{"model": "audio frame classifier", "train_examples": 26041, "n_mels": 80, "spec_augment": false, "output_stride": 4, "activation": "mish", "lr": 0.0012, "eps": 1e-08, "adaptive_grad_clip": 0.1, "batch_size": 256, "lr_schedule": "linear", "warmup_steps": 300, "weight_decay": 0.0, "adamw_weight_decay_other_params": 0}
Rows from block 2 of a small audio frame classifier, named by matrix and row number. Each number is 128 + 32 x the weight over its row's rms, rounded and kept within 0 to 255. All counts start at 0. Numbers have three digits each.
After each channel's rows are labels from the 100 clips, of 14848, where the channel reaches its highest value: "lies over" is the class under the peak; "loudest band" is the band of the loudest frequency at the time of the peak. Only what is clearly more common there than usual is listed. The data: melodies that start on their tonic, played by one synthesised instrument.
# c30: last pointwise conv (model.blocks.2.c3.0.weight, 256x256x1), inputs 208-255

c30.22:162168135115038072100168159118141119166157127125123143094120153170089065113141143164155158122162137086123175123159130054152088138139184105140129
lies over: D#5
loudest band: 500 to 1000 Hz

c30.230:167173059156094073099086089110116158127107132067156114118139164112114104142045158145081112196188128021105183156141143181117071141120124111160127
lies over: A#4
loudest band: 500 to 1000 Hz

c30.142:135160079140093107086113127138127111099114117199149133169163087089160168135186088102145153137077176144102173127157148188160144103119127182154159
lies over: C#4
loudest band: 250 to 500 Hz

c30.210:107106110124109148172081171154148129167083084092143103142129080138074139127122141089148132194089170146192090130114183175118166150107134130141102
lies over: A5
loudest band: 500 to 1000 Hz

c30.93:147076105167122138169113046173123125080125191108119135121112102104199090103159162178116136175081171069111094125161114119110093121135128117091124
lies over: E6
loudest band: 1000 to 2000 Hz

c30.168:060175122127092107193131116175137155123160185140169052069128148185139104121137093126108144139146092095157152195089134187107165196069142096111138
lies over: D#5
loudest band: 500 to 1000 Hz

c30.99:088164139108108113165077174100129120155126160153138154157142103154118129171146153094097095098104069194163082163072187101166141119120112067139152
lies over: D#5
loudest band: 500 to 1000 Hz

c30.23:151170133170142144116086137147141111110081098153123142084096161081155076140147130103124200174105138113111107095129196157131112104141154056130116
lies over: D#6
loudest band: 1000 to 2000 Hz

c30.218:092133156162193117073113174174104104138116060104180137119097065106122117112131116074125098123160115084134203132151121167139116154166117177135146
lies over: C6
loudest band: 1000 to 2000 Hz

c30.199:120116145099146073104178116136103159130174120102077112189103094104151163141102100116076119193091130088152125106129105120145130122124117079099125
lies over: C6
loudest band: 1000 to 2000 Hz

c30.118:094163121104102210042137112105090183115114154142135137146147150050111151160072104133125160137124152136100094132110158146127125090132176101158084
lies over: G#5
loudest band: 250 to 500 Hz

c30.205:092144096137134096141165037126132131115075115128153098118095147131134151098141138151080105087146154105147177140095134138165140089155150105128168
lies over: D#4
loudest band: 250 to 500 Hz

c30.6:133099142148074134107171071107077102151113072159132123166162128156103092115161093163164152086154153150191089122155184102112172149106088067066149
lies over: F#6
loudest band: 1000 to 2000 Hz

c30.27:161107165158152140160125144109141189064091115101117170094169119119026229152130139158130150123152109151157144142050149195066108152132159109099117
lies over: F#4
loudest band: 250 to 500 Hz

c30.253:177115098103110133127150167151042139164091208146157111102113153118082119127174105109110128094057116171100106153121095160209137132113114130147117
lies over: C5
loudest band: 500 to 1000 Hz

c30.78:083134133033132135124111133138170138080113152093111118141172141128102070079098065120078148093084126115097117180124166092123117131092150140139137
lies over: D#6
loudest band: 1000 to 2000 Hz

c30.14:118124093080092116109207100180151125123198163167158151116096161145139193135150139083111095136130155187149115075160191171094085127122091135135110
lies over: A4
loudest band: 250 to 500 Hz

c30.84:161138112113132045139131159107096191124131114129119148143056103123156087216154131102158097149138163140093209128164112123119117096183112118132130
lies over: C#4
loudest band: 250 to 500 Hz

c30.155:158122066098159131082170135089118096157081070126092126175162143155107193103150134170109075088130143092138149178158092151201191152142125145122232
lies over: no note; G#4
loudest band: 250 to 500 Hz

c30.120:075157096134113143171120159122080114135223130133098068108099105118125152144090106189130140140090156074097116123171188168137140079129143073118121
lies over: D#5; F#5
loudest band: 500 to 1000 Hz

c30.156:142195110122071130120135149164112135110059073104138140140095128104163120134143188182062138147142119138138087152145201102140098106076140120098163
lies over: A#5
loudest band: 500 to 1000 Hz

c30.171:145075130093078103103161159124152106101157149116185119035103106108080063202167120127105166150163128100119180131098121105159126127142141104103156
lies over: D#5
loudest band: 500 to 1000 Hz

c30.98:157180173114153153102171100119134089110152108161116136087135131129094108153100136098098077172148154176157199173058175089155104129136150122174144
lies over: A4
loudest band: 250 to 500 Hz

c30.92:111128072078103084127120113125066093085087179095131098193205188145117160168088111088077164142123117146123132079112147162133094141108109113241066
lies over: D#5
loudest band: 1000 to 2000 Hz

c30.164:069081127126145141105184136144182165133047182112178165095119138091151096080093142115151130138205156164182158153104126132142093053108127124168123
lies over: C#6
loudest band: 1000 to 2000 Hz

c30.47:108133090145141055186115204136145095144202151181153142101138121109082127104111120144086172074166143145115133129158149143096105172155111168103136
lies over: F5
loudest band: 500 to 1000 Hz

c30.151:165081088099190137092126146138096094150175121146163119122157124166103148125167135129075177094096137150097171125154128143109126093089116127105113
lies over: A#5
loudest band: 250 to 500 Hz

c30.152:176164241118102173096070128144132113216147123133174103111089170170132128118124155128146145109110102162139108114192086094138075137095174125137078
lies over: C6
loudest band: 1000 to 2000 Hz

c30.43:085134141107177132116072146152089147119102102092110121125131159062178090109166157097098174148169107136165167107084190134111064132134129188062140
lies over: D5
loudest band: 500 to 1000 Hz

c30.123:124116141160143070132071097154117112086091080115088123105141137074181173161110105104118080122119153106151103098123082114101205120123112134134184
lies over: F4
loudest band: 250 to 500 Hz

c30.147:129168102151133150120131115131173109145116138159135159099105077101152145105136101186129152047182080139143155079104128154136124164147153158147077
lies over: C6
loudest band: 1000 to 2000 Hz

c30.249:137188145115117162170099111184178144131131157122166093124135168098108086063110116131148116177123095114115161108133159154129119112116174170126123
lies over: G#4
loudest band: 250 to 500 Hz

c30.187:153106077133146168147140142099079094151134167169178064089113124163185131195158124147106080146103107164095179034150173167154130150119183161142135
lies over: no note
loudest band: 4000 to 8000 Hz

c30.17:173140120071127146141128130160117084064086179145160138117155115105160100135098136106122086149138124132113084081156092208164144123121134159174166
lies over: A#4
loudest band: 250 to 500 Hz

c30.38:114168126180184088152116193157177083099117133084104081165188074176165108114168103153172088106093141155099143157125177124123119146140169150118091
lies over: F#4
loudest band: 1000 to 2000 Hz

c30.252:121089111129063166137144071170107180153103100078133106148076147079132144103213056119125175070108115161185108174156132080160147120138167162138120
lies over: D5
loudest band: 500 to 1000 Hz

c30.31:102138133152118092145182133131138170139077152169157165153125160090135137135123094171163080129130160069150148104161162077159061095090108085079069
lies over: G5; F5
loudest band: 500 to 1000 Hz

c30.190:205126134049161116126125092136119188154133133161079121129141133082064169142115168132157133133057137147089144128214168135119132141141121110118125
lies over: E5
loudest band: 500 to 1000 Hz

c30.18:130153162148100127094128131077125109143120114139134101111122091070157189148110095096195119127136159104185072131164138151133155143177111115156139
lies over: F#4
loudest band: 250 to 500 Hz

c30.85:113109094069174140099075069095113104099062098091107160077167114173147135126061126118147084083113151116166149098081127118169137101140127133107151
lies over: D#4; E6
loudest band: 1000 to 2000 Hz

c30.117:095121149113138131179125153186125114111092177131117066154152113107099122201088178148136136124183177098142140118067149117151141134127146129103093
lies over: F#4; F4
loudest band: 250 to 500 Hz

c30.26:110133082176125115128175070144121112134144179204168166180164072101115119122129095103186125165061183077122214079099152167162109148126108093088126
lies over: C#6; D#5
loudest band: 1000 to 2000 Hz

c30.170:126087114141097146148141100111116109093076176090149167061108089113155167154133113169156120126088159141061119088092172156166093121130140120147105
lies over: C5
loudest band: 500 to 1000 Hz

c30.220:121111151061122082154229113186119166118104134157119131155120079103089158109150154088146095118145108129080100163147183104085140106108172112065102
lies over: F#4
loudest band: 250 to 500 Hz

c30.255:115101092104110117144181130121184170120180160134107081097120117149119103101170169163130168077159078134141119173129099130163170219134092157080113
lies over: E5
loudest band: 500 to 1000 Hz

c30.24:111173095167107170082143105125097146112179125180130121146068150151202116123121129117130123159146128141124151138160133094159132115068134094117142
lies over: F4
loudest band: 250 to 500 Hz

c30.28:075084073122153171143088153139138097121150122111082070094123152141165162116105201180142141112086106181072155055151157149115135134130161171100139
lies over: F4
loudest band: 250 to 500 Hz

c30.177:112072116166110119150115120150115142128091160136159122123090149173133072083065134155109094151099130143105142131089121125109086098167061177190100
lies over: F6
loudest band: 1000 to 2000 Hz

c30.69:109103109126151152118187167117113160112143113172102108100187152086168095100120126077121084130148117115181160190081213128150115145102136100181090
lies over: E6
loudest band: 1000 to 2000 Hz

c30.188:124093118097147092114128090152146077088119138144093119096099093125194161138075105164096101104164117231155204157078172149169084173179097102090070
lies over: D6
loudest band: 1000 to 2000 Hz

c30.179:074153148171148127097172113116114096094136093113156135162126119126191188199168169134126084151185156096091153158105116137156132110074144148131084
lies over: A#4; G#4
loudest band: 250 to 500 Hz

c30.100:113127165126150081120129137143183065130122112136165165119075160115083106116124128117155126105131120194101112091196157165139138089136147118162210
lies over: F#5
loudest band: 500 to 1000 Hz

c30.212:111136094111128122095146098119128149078105066181156135134069177161149134183120164151052145069076046100135143102122092097066181157094179094127171
lies over: G#5
loudest band: 500 to 1000 Hz

c30.141:090080078145135174160158212102115140210188195175123114116113126098161054151161107079113141073186090117163193124177061154056051127156092099096181
lies over: D#5
loudest band: 500 to 1000 Hz

c30.13:061140135092154190132085128088164117108110161140152147119160146128137102124152086160097108090143075123160131137130125132093165171069144116170127
lies over: F5
loudest band: 1000 to 2000 Hz

c30.235:144153175172138137110142077173079067158126142124174160114113142134064093082131175125085120117156148123131095128100077114087182145110125164139093
lies over: G#2; F#4
loudest band: 250 to 500 Hz

c30.143:205078107147114131192144155152178096129169126172099160138140102108113147126173120075129125112156060145127162130075138141133125130114092106162128
lies over: A#5
loudest band: 1000 to 2000 Hz

c30.74:158059112097107164131140162109078142096146120116099109141106160097162065128067155139167130144148100088150143172106097159105158118064151064146108
lies over: G#4
loudest band: 250 to 500 Hz

c30.219:110090120152129174140108148073145154107135087101167149084091153141155105095120117194171164099127163124125105142127113162080145145079144098098132
lies over: D#6
loudest band: 1000 to 2000 Hz

c30.173:126165194135087147133168072128097101140134135093079128135107166175092129142154139213110126128155155122095123100142121130119092113140113117127097
lies over: E4
loudest band: 250 to 500 Hz

c30.162:068093132152155166102116169147115118114115138130082151108110077137093102115108043130140069134149097131116186106080090114120136144229091113129100
lies over: C#6
loudest band: 1000 to 2000 Hz

c30.209:184124172150163121174119119138184123128165125100143136132105139077164169119086120178128140097091157076126134125144071134126117128216129116121155
lies over: E4
loudest band: 250 to 500 Hz

c30.76:161142092162147051095154139132125184066176169114062116088158118163125133116129099127196143126183119152092081058118156110099116186188141097146088
lies over: C5
loudest band: 500 to 1000 Hz

c30.63:101096168119142081121114079135081118156110087157149137124089100079209149157126095124176117081084115128131147108164140072085105153156115177134177
lies over: G4
loudest band: 250 to 500 Hz

c30.242:089091192065066116147112097166149243140157131120086205126132145113108161108111136147163103082153126161148111091082189107073086103143174102083067
lies over: C6
loudest band: 1000 to 2000 Hz

c30.135:098095133129072118163139113095132146101129150168104102120127128186137157120118119135122154133144171155141149130123104181120166113145153147088163
lies over: F#4
loudest band: 250 to 500 Hz

c30.238:130102134098092151091122083157139139155151135177144058165085100124128157140097189112131097122148119057126174149137113103091094036103168099125156
lies over: G#4
loudest band: 250 to 500 Hz

c30.201:174161111097082099140121081166164143100126147190127151125106149153123101119126110170076141159149136164155178111124114102118072129054157098149144
lies over: E5
loudest band: 500 to 1000 Hz

c30.186:045125155087116151098096079200087157172088123109104147145086101213093183103161098159135168116088180156141200141157182101120157156122187083108130
lies over: F6
loudest band: 1000 to 2000 Hz

c30.223:126084180152189183139109087124180121113083103118080098098169157128104120164108128156077149173167096124175145091082147124126112163120110079126178
lies over: F#4
loudest band: 1000 to 2000 Hz

c30.121:096145138129107110085145184195095154126112147136137114115098148121136099125110121160129138057130114106090143175119078165077122125127149156110157
lies over: G#4
loudest band: 250 to 500 Hz

c30.192:142109131124080142120131106156126122137141155096146103092083152169099125117148146165127147128097113163109094092153177141111150113117123151163160
lies over: D#6
loudest band: 1000 to 2000 Hz

c30.227:081107170153073109091122184143128145136101053111092140169085099140067135180108102147149147120128136157102126115119144163155095148142138144182095
lies over: G4
loudest band: 1000 to 2000 Hz